Rows from block 9 of a small image classifier, named by matrix and row number. Rows with one number belong to one neuron. Each number is 128 + 24 x the weight over its row's rms, rounded and kept within 0 to 255. All counts start at 0. Numbers have three digits each.
After each neuron's rows are labels from the 100 images, of 14976, where the neuron reaches its highest value: "peak on" is the class under the peak. Only what is clearly more common there than usual is listed. The data: larger renderings of crowded toy scenes. In brackets: how many of the 100.
# fc1: MLP up (model.blocks.9.mlp.fc1.weight, 768x192), inputs 96-191
# fc2: MLP down (model.blocks.9.mlp.fc2.weight, 192x768, transposed), outputs 96-191

fc1.427:084115128128116164128107128128128120103085101128177125090142159129101109135128128137128128126114128128137128107204128170102163134128119111128110133128191128128128128087111107154099122112113150128136128148128164164131141128098128128130159140112138162109142100074128128117123123128128148120
fc2.427:153118046154128145128086134153097130128072128077128150128106083183099128135160147147108098128133133100128128175128110114128106111107119183128124128128128173089164145127128158146147134163153152128128098145128128087076118128133146081156132130171101131128167152116125132128135128128128144170
peak on: mushroom (26)

fc1.502:128086139128149141128173128126130093151125114110128128128155153128128092145116145104128131144124110178128128133191068128123128172128107153128113128143116124135128157085116128128128153112100134139142143095178128102128167128128115086128141143127128128093155149127128077148137128159128147095
fc2.502:139124128128118128128128128124130128128084127128128129128091128128108092123129125216128128130116087126128161128128141181128100061091128218152110141128065157136118148100114145152128128105128128142128181148109128088104088152128154128199098177128128169170135070118120128127137154082129144128
peak on: umbrella (27)

fc1.751:126149119184129135085088128128128128146084117147128048105128119128121114140103104128112158128128135098126117128128140103112128164126124106114128139128136128162132128150113143128170128108087138122175128115128087157121128128150097176090128095129155108128112128160161128120117127128177137128
fc2.751:128128056084128128133128157128112128099128128090128149124128096160122101144132131128128077131089128128128128125128072255128128078128128134139128117067088122128128128128171128128088109129172150122128170128158128128128128140030128117128102128128132141128157128128109140128125087126148174151
peak on: snowman (25)

fc1.313:128124145152128128113120128128128128152128093128128113137130134128124126171134119148139119128130116128105150145098065119161126128120174123128106164087151188120128076160118113107122108107123128105143128128145121117093164200110128128141069144112118082174128162128168129133141145128128174069
fc2.313:160166178159161160085124080130148150148149128193128089088064159127163128093126128120150166102113157164128125141135137120117128116128142120098156120157128128099114094130128128095083067128124116131128107128110088152113080159128143107104127117130111128176095131149172154128128128087162136110
peak on: arch (37)

fc1.362:110132128140086147064128128127178165146128120107128128116088128072139096086152131132121128128106118129138115122117128128158116183071161155105140128128128140112085084165144128095128128128059130126128128137107128128128093162186122118136117122128110086128092109128128087154121096128139156128
fc2.362:109128146128127109194128128110102106157128128118128128128097128106128011114160128119128128136127128135128134156140142157131128128165110204128124128132116095132101083109131138128142158131127142099128119128128082114138085146128142168128100092111128128146145157128150132128119114128149114128
peak on: barrel (40)

fc1.295:140116122175133141091144128133128110200081128128150087118121118109126149159089128102146157132128128128101128154128138109128128174110105073128148141159128128128125123128116141152145185131110116094128128073157113196103176126146128170092128133165146125128188128128128070148128128128153128128
fc2.295:128128128128188141128128132042113128122117128143147171135126128148148128128128128128128128128128114085128128197145128128131128128124106128099112143128181128103147082150128128128128158128189142128128128128149128128100159156128128143085125128128117128128124079128128135065128128128061128113
peak on: barrel (35)

fc1.190:128105086099165152161171108134099074147090128081128141136171115132136128096113105128135087128116090159132128134128134128129151141134104147128145169128154128128129128107148134128097128161109155135128128110168189140162131112128105128148128127128128161071128128120120070145125108128150128102
fc2.190:099126128142128129128128133150128107128131139103141107148094141151095090136156122145129130136168135133096158069128140125128089128128128237132149128142101128135152110082128157128126138143088128177128131134150097065109073128109155097148087144128108158160128101096153128122129128106153130128
peak on: mushroom (44)

fc1.389:155119165209128150128075162128126126128102128159138148143128128162152161136128102156121128135165136160128128167128073128156128128151115128106139128096146155139128128119144146108122128099142128128128128109141159128128159118128133128092112128166128128094146128166160183128110128094128132101
fc2.389:128111089085148128128113124128135158091109159128128118173128095188101084115154119122176128176128128128133130140132107117152161094128134168107122086128116130119124128111128137128134110168128124128128121139136128116132117149134126128142132141127172163115128096128148118124089128128137099128
peak on: truck (33)

fc1.333:128126103108128172145128128135125108098128092079128132137128119056096098145128151134121165128128082128128093108176111073131128128128168161201104125128128122106088141128137090128132143179158096128133158128128157128116168128079126097152128182130090140099147187114106128128128117128143148128
fc2.333:106164114089109119147099128132060094128135129127128122206128120197130134145110128074110146145113141124152113156139128107111128149128130162142128067111128125107142143114112105129142128128153161092127158149128151104128104153143107132170160074175128128156141128128156167139107151118153115145
peak on: house (29)

fc1.594:154136162155170163128131128058128150119145128128102139128116128128144153128128088117108186130128114128128128111116157134194128102110109128128146128193125193147117114128128128118109156148128114132128188197116192157128128100157082128160147140081132115092116128146128170128117128128128088104
fc2.594:114148128128138128070158157170166128134170161128083096101149049111108125139164128121132128112128139128105128084162117069135095128165128128112126102133127128069128133145154154129158104161121140158128144139128091128128110123094143128134128128122159128151128159132170128138128162128128130139
peak on: mug (31)

fc1.390:137052128128141153131100207123128109145139128085149128128144128128095111140128155188144128128128107136122101148128071124128124128128128126136045121128138121128112128128147119128126122128110128122128146128178127125092182192153125128115128168154143128112121169128139103112141132079103142128
fc2.390:128132116140114119183123128110128128117121182128077128130127133102158163130101109173142128125160113128110134097102118159152128091128174118122128128140128145161113087132116165167131111164128128167102142158133128153128128128087128169128128139132128125128128128128119126083133128128118103114
peak on: umbrella (27)

fc1.144:137119182160126116128133125122140130155128128132128147148128128068133110131140128144110130119128131174132134128128119106128100128119103095128110173116172179128084128128149053128159161134058137064128123139128096157149147129148120126092091142092103121107139128167128166159133137128137148153
fc2.144:128084094061143134148128138117128155128104128171104178128128128128165128111128128095131108128128106112064094157108119128150171092123128135128103128128128092125128128147128128119143186128176125128128152128122159128128152192130128128131114150151096128128172124128107157095070157118096115151
peak on: truck (61)

fc1.736:128107158128128128109128128127134128140096128128097115046133131047128155145122128128102128150090079121128084127117121113125125151124128133144122178180128128161128084193128128128128169157125082100128128128128128173128181149119128128128122157074138090111135130170169135128128150128128117129
fc2.736:174142143128128102147128128128128104152072116102115143163133104123128128103129110128128128151140137140165124165128113128128118135148093128128117128176128124186128111136128128164128167128161133128087123111128125128132128139075119128128128097112161109132139113128128100135128169166072128129
peak on: truck (25)

fc1.187:161128131128086128092115128179154128128128114128101096128138128081128128150146119128121121128110058128131102102128128106128128150112137118162123165179107128128120120142132128128142145159146060084104115132103146144128156163166111128123128141154128094133162194128128128130145182128128131119
fc2.187:192144111117128128122128176140174088160128101096150153101128090114134161139128098128128128107128128140145135138139114088128136133128090120121058128188128127133133103128128102143128178179164128145091089125128113147158117116126128128118153124131123128124135126128128119110128183128128108146
peak on: trophy (41)

fc1.300:154101128105120115047129128158152087188128095128095112128102110111152128128128128144128115128112076128128131128128140155128114158149177143128128117128138132105128102128119115116130085105128048128105123131111128128059128136182122121142107175160099128128098182122133135128184128097142163072
fc2.300:135071135128128082149128141141138081164133145079048123128126099147155146128123147134146109114128099126131114113136133128145142128115167112155095128162088123128113096096122126102089160124159128149121141129117128158122096112128128122127113184159157128128154137135157128128128105122184128141
peak on: trophy (37)

fc1.28:162136151118163121150128140081135163125128121128128142116155154128128142123154128151130128079187142118138148128128120134128084119133134118147072128084179165137134128141128096103128095128067090128148144180124158158140128128151063093124140128090115128109122128174135170113124082128125111128
fc2.28:148128170114150080128128151128109104128142163128069078089111113128122086134112117128128128147128110105076133101128143119155125082146107128175105128128101129112135107094115128105136155159128100130110133149106125128139128128129123146169115128128137146137139126128093127172157128086128114120
peak on: sofa (40)

fc1.142:128072103083124144130153128128090101128169106072127117100172127128126097128128120128128134128077083105143071136151121174114147103128144128165108128128128102107128142101128086155089158150144128103172128160128174128121179128081115128154161147107115146128150164116108086145131129128152128128
fc2.142:090147112091128112150092128162105065128099154145128119147106118159130116133127124126107128160136128108118128135120109088125126143162128214145125091149102128151192160115083128128161140129128148128109128138123116087153106164151081104178128104121128152127133067140128162143115132128143119128
peak on: house (31)

fc1.666:128128153128173113132151130087112139097128141064125128128128128128032128102128174128141128098150173128140128125136123104134128128132128133159128123128150130075082128100128145139157128136160154142213128151142128117107109143113162128143128119137112098053162128067128073128082085128130114171
fc2.666:094128087122113089130155128128129128178128102118099128135129079128107128128100128158128168121161128164128107128170136128128134128147125128128151077110072141128137136107120112110137114129124102128142144101105116140101128132065164124142128128176165105123151166168128100148128128145134107153
peak on: pine (27)

fc1.16:133108128122128109175060128128128164084128119162132137126162158139128127128128170160133128094143125128128110120093110141110128142141139128128128120085149160128125129128128095137127128110098111114138139140102128179140187146168117128105159138074112130062116111154128128088073101106094123151
fc2.16:136082142108128120114128128128088084146109115089122128154128113138109123118128119128081137178138083137128130166128088177122117128138128167154116069121100106113142158147129086121109183153128128081073128122110128128128160171083163119136128128128123157123126164166102162112152128130121129142
peak on: duck (27)

fc1.660:128102128128128090167128128128143109128128100114100135128154080117135128128128154120098097138160128126128143128139128128128128151128128128122117123127153122128131128128110091131122128167085112071174145154115100117152075101128120128126128121121113077068113152128143128158122120114128114128
fc2.660:095163143150124123118105166143128107128149166128098128121128128128085130142128180149150128088128154128092092050157157064126126122171128128192117105128091132087123128081089144128096074174131102158128089128128121130122092076094141134159157128128128119131184144102128117095114128128128128124
peak on: car (36)

fc1.704:128128138113128134121128128128128128128106112128105128079128115093122175128115128127086128142125099128104068128128108124111147159120178049177128159126122128081127102183128073148128118122125128128128186134115128182113184153121128107136128218099075122128128202128122106106128128157128128144
fc2.704:176106152161109147128096198135128103137115123115125108111113144188128208128111155177122140095120089150158128128138134175116123143117139084128128113132104139109128128128178114128135089092128127124107134089128110172128091128128128091116115119155087169155142101160167128110128139113157143128
peak on: house (35)

fc1.223:100080135142129128160128125118128115128128108135128109128127103147129117128161142128128121119082128128128128145118117150132171155106128066139128128128119128128117122128141128128159115123128128127199124092135128170141128164198077147128128128121130129128139128135198109119059128071128119132
fc2.223:131072080117123119141151122157104128107111124116128141080128113144108193090094136090182113150128159128128105147098125125110107128150116128128150128128161109108124137115177121180185150130128163128128128108173128183128145128090110160118125098129080122101140105146128088134069120128128128158
peak on: snowman (37)

fc1.305:135095128142140130164140129091128108120139129127128128155128097098107125118144138095131128112134128166138128147069128128119128128136128095150142166095155150128122128128190096128148182183109128077134153128128128182128175165128080128128128128128128082089131128128142128128113135128113136136
fc2.305:143127101136128180146103185128128149081128128132108128128119134128128128128128145151128128101145134128171083128128139137128168161110128128128110082128128128128082155136114142120121088128173128112124101138131128128137112120176122128128169128128111093088107128126143084048091095128135118128
peak on: car (53)

fc1.527:116128132103128128137133124128129128128128087105128128117151155068097128128119128128147200115128110128128106063126088128128128128124149121158094115150160145128044128087140075146125128134097128156122151194128152133128161118128128096129128169123111128110128134118111134120128080131128128128
fc2.527:115128128095103115128128111136034082115128147101134131187124101188128128145096128078109128148112128122128098135128133160096128151128128140128128098125120100079128128128136100128116126149167128077136166145137145141151119154094160155205136088142134117128176187128133100135113138116146118136
peak on: house (25)

fc1.44:128128153128128119128082112073146128128163099153128156121135143121149144128149128179128121128128132128128133123112106177125148128113128078130117128083128175103120059128146107060167069083128135105128128128112166158128154146133099147128128134101135091150118128177171176108108128105095129078
fc2.44:132103151084073115128123128112078149120149117137082128133128127163147124128133136186126128136145140150128138128128115189172139049097132105108128101128128149098122084120164090070157099092174128112117131129134161160114133144127128121128119156128128149155095065176145149128128085101136122119
peak on: arch (34)

fc1.309:109128089100183128161149128103125128128152097124128160136154128092145112118140127128126128114128140127128113091115112128133128128152141128128103163119191155128128135114128085128128131128142117127133163142138128159133174127072128115128128184098128128059158171092109133128088109128103128106
fc2.309:110141132090128118117138122149081084147128097094136140218171099113128123122128116128099129154159127100128128128128133105147128174151087198145160128116177115128150131143112102100126175193128130128088127114128147099161128109138128128134133128137128122128128122129128128140160191120128128123
peak on: house (39)

fc1.315:122128122114128131146125128128129142124128128088076115123128128100126165128114156151128179128151107128108065118128128107151157128101128057165114157128128117128125097128128128094134128128120141113128128128128161177128179140136140119128130192080128142072128128130128128139110128139163132134
fc2.315:115086114128138128128098128128163121089166153163113141062128115141210176154089162128102128115109129106163102098110154128116153122147128090110125128128122155135128128128115085128096134113128110128158137128128128167128167133112146128118108111074143111112128189149133116136128093160130123100
peak on: house (38)

fc1.610:127141128143128123150128128142128128143119103128128111118128128059120149128082123119128137128121128182128139115129148128128128159128128098128128184128128165128128141181136061155128137141080128073124119128128069161128138132094155128147128128087099105059149159128128118120091144171127164147
fc2.610:141128171205171134176129131136099100127132159128128102128128091138088118108151180151128128128124178144088128093128139128106106146128126132182109073128128128128140099128128128128125056145111122128128098126128128127146128128128148128182129125131128150108152128128125128095113114128151156106
peak on: car (52)

fc1.409:142094153123128128139139126127128128167173139128128128087174107098112152143128128128128113124128153150142123138147129163128173125133128070128102153128115138128128128157125071128100116128149121073190153128128103211133151128128142128128145094093128117115128148128128128128122155126188147085
fc2.409:146160128155112188130128132128144128128128138195122121166128126162128100128128101144163152128095114128165128128111119135204128105123159128100121100088101128128088095103128128094128128130128146145113154125128161159143128128120124128075128130128128128120128057153168128128151128144128128128
peak on: sofa (55)

fc1.454:128134106109121130112110121128129152128111103157128128112128135078128128147128128151137128134182110089117128143134128081106138128155146128128132139117163170128105117111128098128128157106091123123109146132128128135100208141179128128112128157128128076099128154180119165105101085128103128124
fc2.454:128126106097090109128168128150098102195128115073152128192128117147139099143117128128111153166126095179150151150128116141118138137111128163128128128130106097131145170133155118098126171164118128076075116096128128106116105128128162128129098128162128120150132138151156128128152159145126146132
peak on: truck (40); barrel (36)

fc1.504:133127138128154128148136163128128107212153128092128097128166103128128128100128126128128114143129124158132117128184128129150128110143114135134112153128128128096128128128139092128132121156128102064187128162133117160128113115089080128179128121102119128075128128128128115201121133107186099062
fc2.504:126140161116128119128128160105142128094145151146120128084152113092128149118128163164125128077142137128139108099128148149123171128153112086141084128148124140075116101128127088098056079130138128176150137168119128177137102128110139115134128140113128121128140128136142128122128091087156095118
peak on: sofa (37)

fc1.570:162095128128156141128116129147128119163156119128128128128128128128128159137129102138122089113130128175177109145113128118128089128142127108160114197128154148128139128128165090128149160128128128047165128123128047170128178149087077135128128136104128130128152184160135128149150147134134128106
fc2.570:150104094175128128128118130128128141101128128169173150061084156182128148105091143160152136107145128105128087153100138122093111182125128073144121128153155128128116128128094143182138128131101103128132128121120128128128150128159118125128144160128131142102113152128128128076089087169128140140
peak on: car (36)

fc1.708:128137134115145128113139118102137128128128129134128128128143128128135159109099114135127182157162133128128140128128130144137139136129121139128122128205128178118087128114128128114128128133138110147150196241099172128147101104124113089163128140128124092104106128121128128196128092128128084128
fc2.708:065130099128093128094131128128122121136134159159104131128091088087110128128104128157101139106136154061170128099128142090128128161156161127128119108139108135092128128143128129128123128168128128139098128163128130125083155128083160131128128158114118112146128128128130069107128158174128155128
peak on: mug (32)

fc1.1:128146090109128176097170105139128189129128121136111099102128128095142152138128077122126185138161128107128128135117128128128173128147154128106128119142100168155104109157131128111128128128108119128128128151143193128107144094086166080138099141151135128136157128094109142128161128128138147128
fc2.1:091107110117126128136128099113117064147106141125131170096064104144144113128106160133128128113128167128079128128128181128107131165072150186117128094150128080128158083152137123132128128128169155110174128141128128115128128177104121136128144128130096164128173164125166086133071151104128079166
peak on: lamp (32)

fc1.573:128128128176147153187128127057128136099129138128125128128128167132128128094122128119119155104128119177128128115128128138177132142089128091128128115128128128128108128122147128099184096128128123128105128142128163191128128128128073120128162145128128128091128128153175141086128078115128101092
fc2.573:154121166128131128131127128098105128095124128142163064133097128145089128123121124105175128150128169103129137161133128128141134128139102096050144096125160112137128120128128167149160132086129177147181149128128094160111163147141128163128139128154138123128128110125101128118092093124128094156
peak on: barrel (27)

fc1.725:146101138084119128134128168128128107128128125121128172122159128128130136097128144128147073128128088148125064128128128168128126128128128128128128128140163112128128120151128107128114128128122107127128160103145158205128195155187120128128128162099125128102128141172130123077095090128128141128
fc2.725:182128181178128134128128125122156116136128083122124150036145134128158149117128154170116165128129103128128131128128164171097148131128134073117128135144126206144128079160128081124104115128128128146140128128124133128133095117128128107092127105100112121093116118141125135138128128128128149106
peak on: barrel (28)

fc1.15:128128128138128128093082124152128135097094118133145063089128128128128132151105119118123161128107098112147128093113151120117167169124140108145138134155128130149108084114119137180170128172128109133128125117128128170117154112128128142128127128162131119128139133128154093106125128128175128128
fc2.15:128074128098131089163128202128124085128176128128129128128138106128128128098135128151145128149100114128128076135126095190152180104163124094128128100070128105087128134128146105128128118093152115116179148091128136128143138128128162130079128128135099104091166128188137103094099128081134150128
peak on: snowman (49)

fc1.757:110128128128128120128095106128137114175128113160128128114128128128128128163156128128152128144152119128145110128177072128110152128128156131128090084083196092156087128139128139164128128092040091084128128128121128128128180125128128079128128194148127158128128153128113128128127090128104156123
fc2.757:128144116135150116120179173169137128128156161119128105063135123128142128142166168124160127092135128155080128112128121198145128128114156128140098142128068076113145130147128127093128079088092128140088073158128135117100128128128128061158128153138107128183118105128152128128151111128158143104
peak on: table (33)

fc1.115:128151128128161151135129115101128111114135128119136099128130149123089196128073138128128124124137128182128128141142128128140168128129128091128128146117196128076125149127133054128137104142148128147123189128126147159134123105128128123128147158118128102090176160128114100128154100139137128107
fc2.115:128121103128118167128128113101121130130106152087178158128109157156087128141128146144166147128150128137128128128174120128114103128128110093108128130128163132147080169084138128155129112148050112153128124132128125112128136123164153107158093159151128155106114121061128128128167136146128128147
peak on: umbrella (28); mushroom (25)

fc1.77:128137133163153216151136115119128118100076128123161173096116131120144156128112079128124190161142096128128110141146143125158121119134110153117163132171151202174088092138132157137128143128127151128128208168168153128132128112128092128151126130082124116128128125104128144145067128139128094128
fc2.77:141147121128128128107071152168130088128149128128112125132128103129128130180156102129115104117082148081119128125128131128128128087185129243128128128128111128111128094143162158133130105128128128134128128129128124087100087128081140120150160128128120128186129129115155128128107161112124128157
peak on: mushroom (27)

fc1.104:143150130134123097145120127104140148171128115136128128140128132118126128103128128128128114153153128176116147127105128133182122128107128123109128134104128128128138128152123105048142128113096084095111128131108143142147147128171136128127128128084143128136117128194171164140147111104091119125
fc2.104:119128102087124111128094160120128128090120140135128128098120101128128142147123082142128140147125128111103160157167111119128139075141102128098128108122122184152151114178131145077181133173163128133088128123106128152128131157159090128098128133128133089128119069128182151145118137128105087128
peak on: truck (35)

fc1.715:129133082122178128078167122122123152128128108128128079128128128122128157163112128134134128136150100128128085153128097105128128122131128072128135147128147145128100094114114128102167162099138128108152162128142128177056195140175115167128098159153158092128146200128137105128148119110114141072
fc2.715:128101128128125115139163110128128124128130128106104145128112128128188115105128125127168155141170117178160109081136145160098128121092128070143177128152096109078118128137174049092128115108128129155119128077128128179128135128128128119096128128119128148133128098196149159128128102157179125128
peak on: house (30)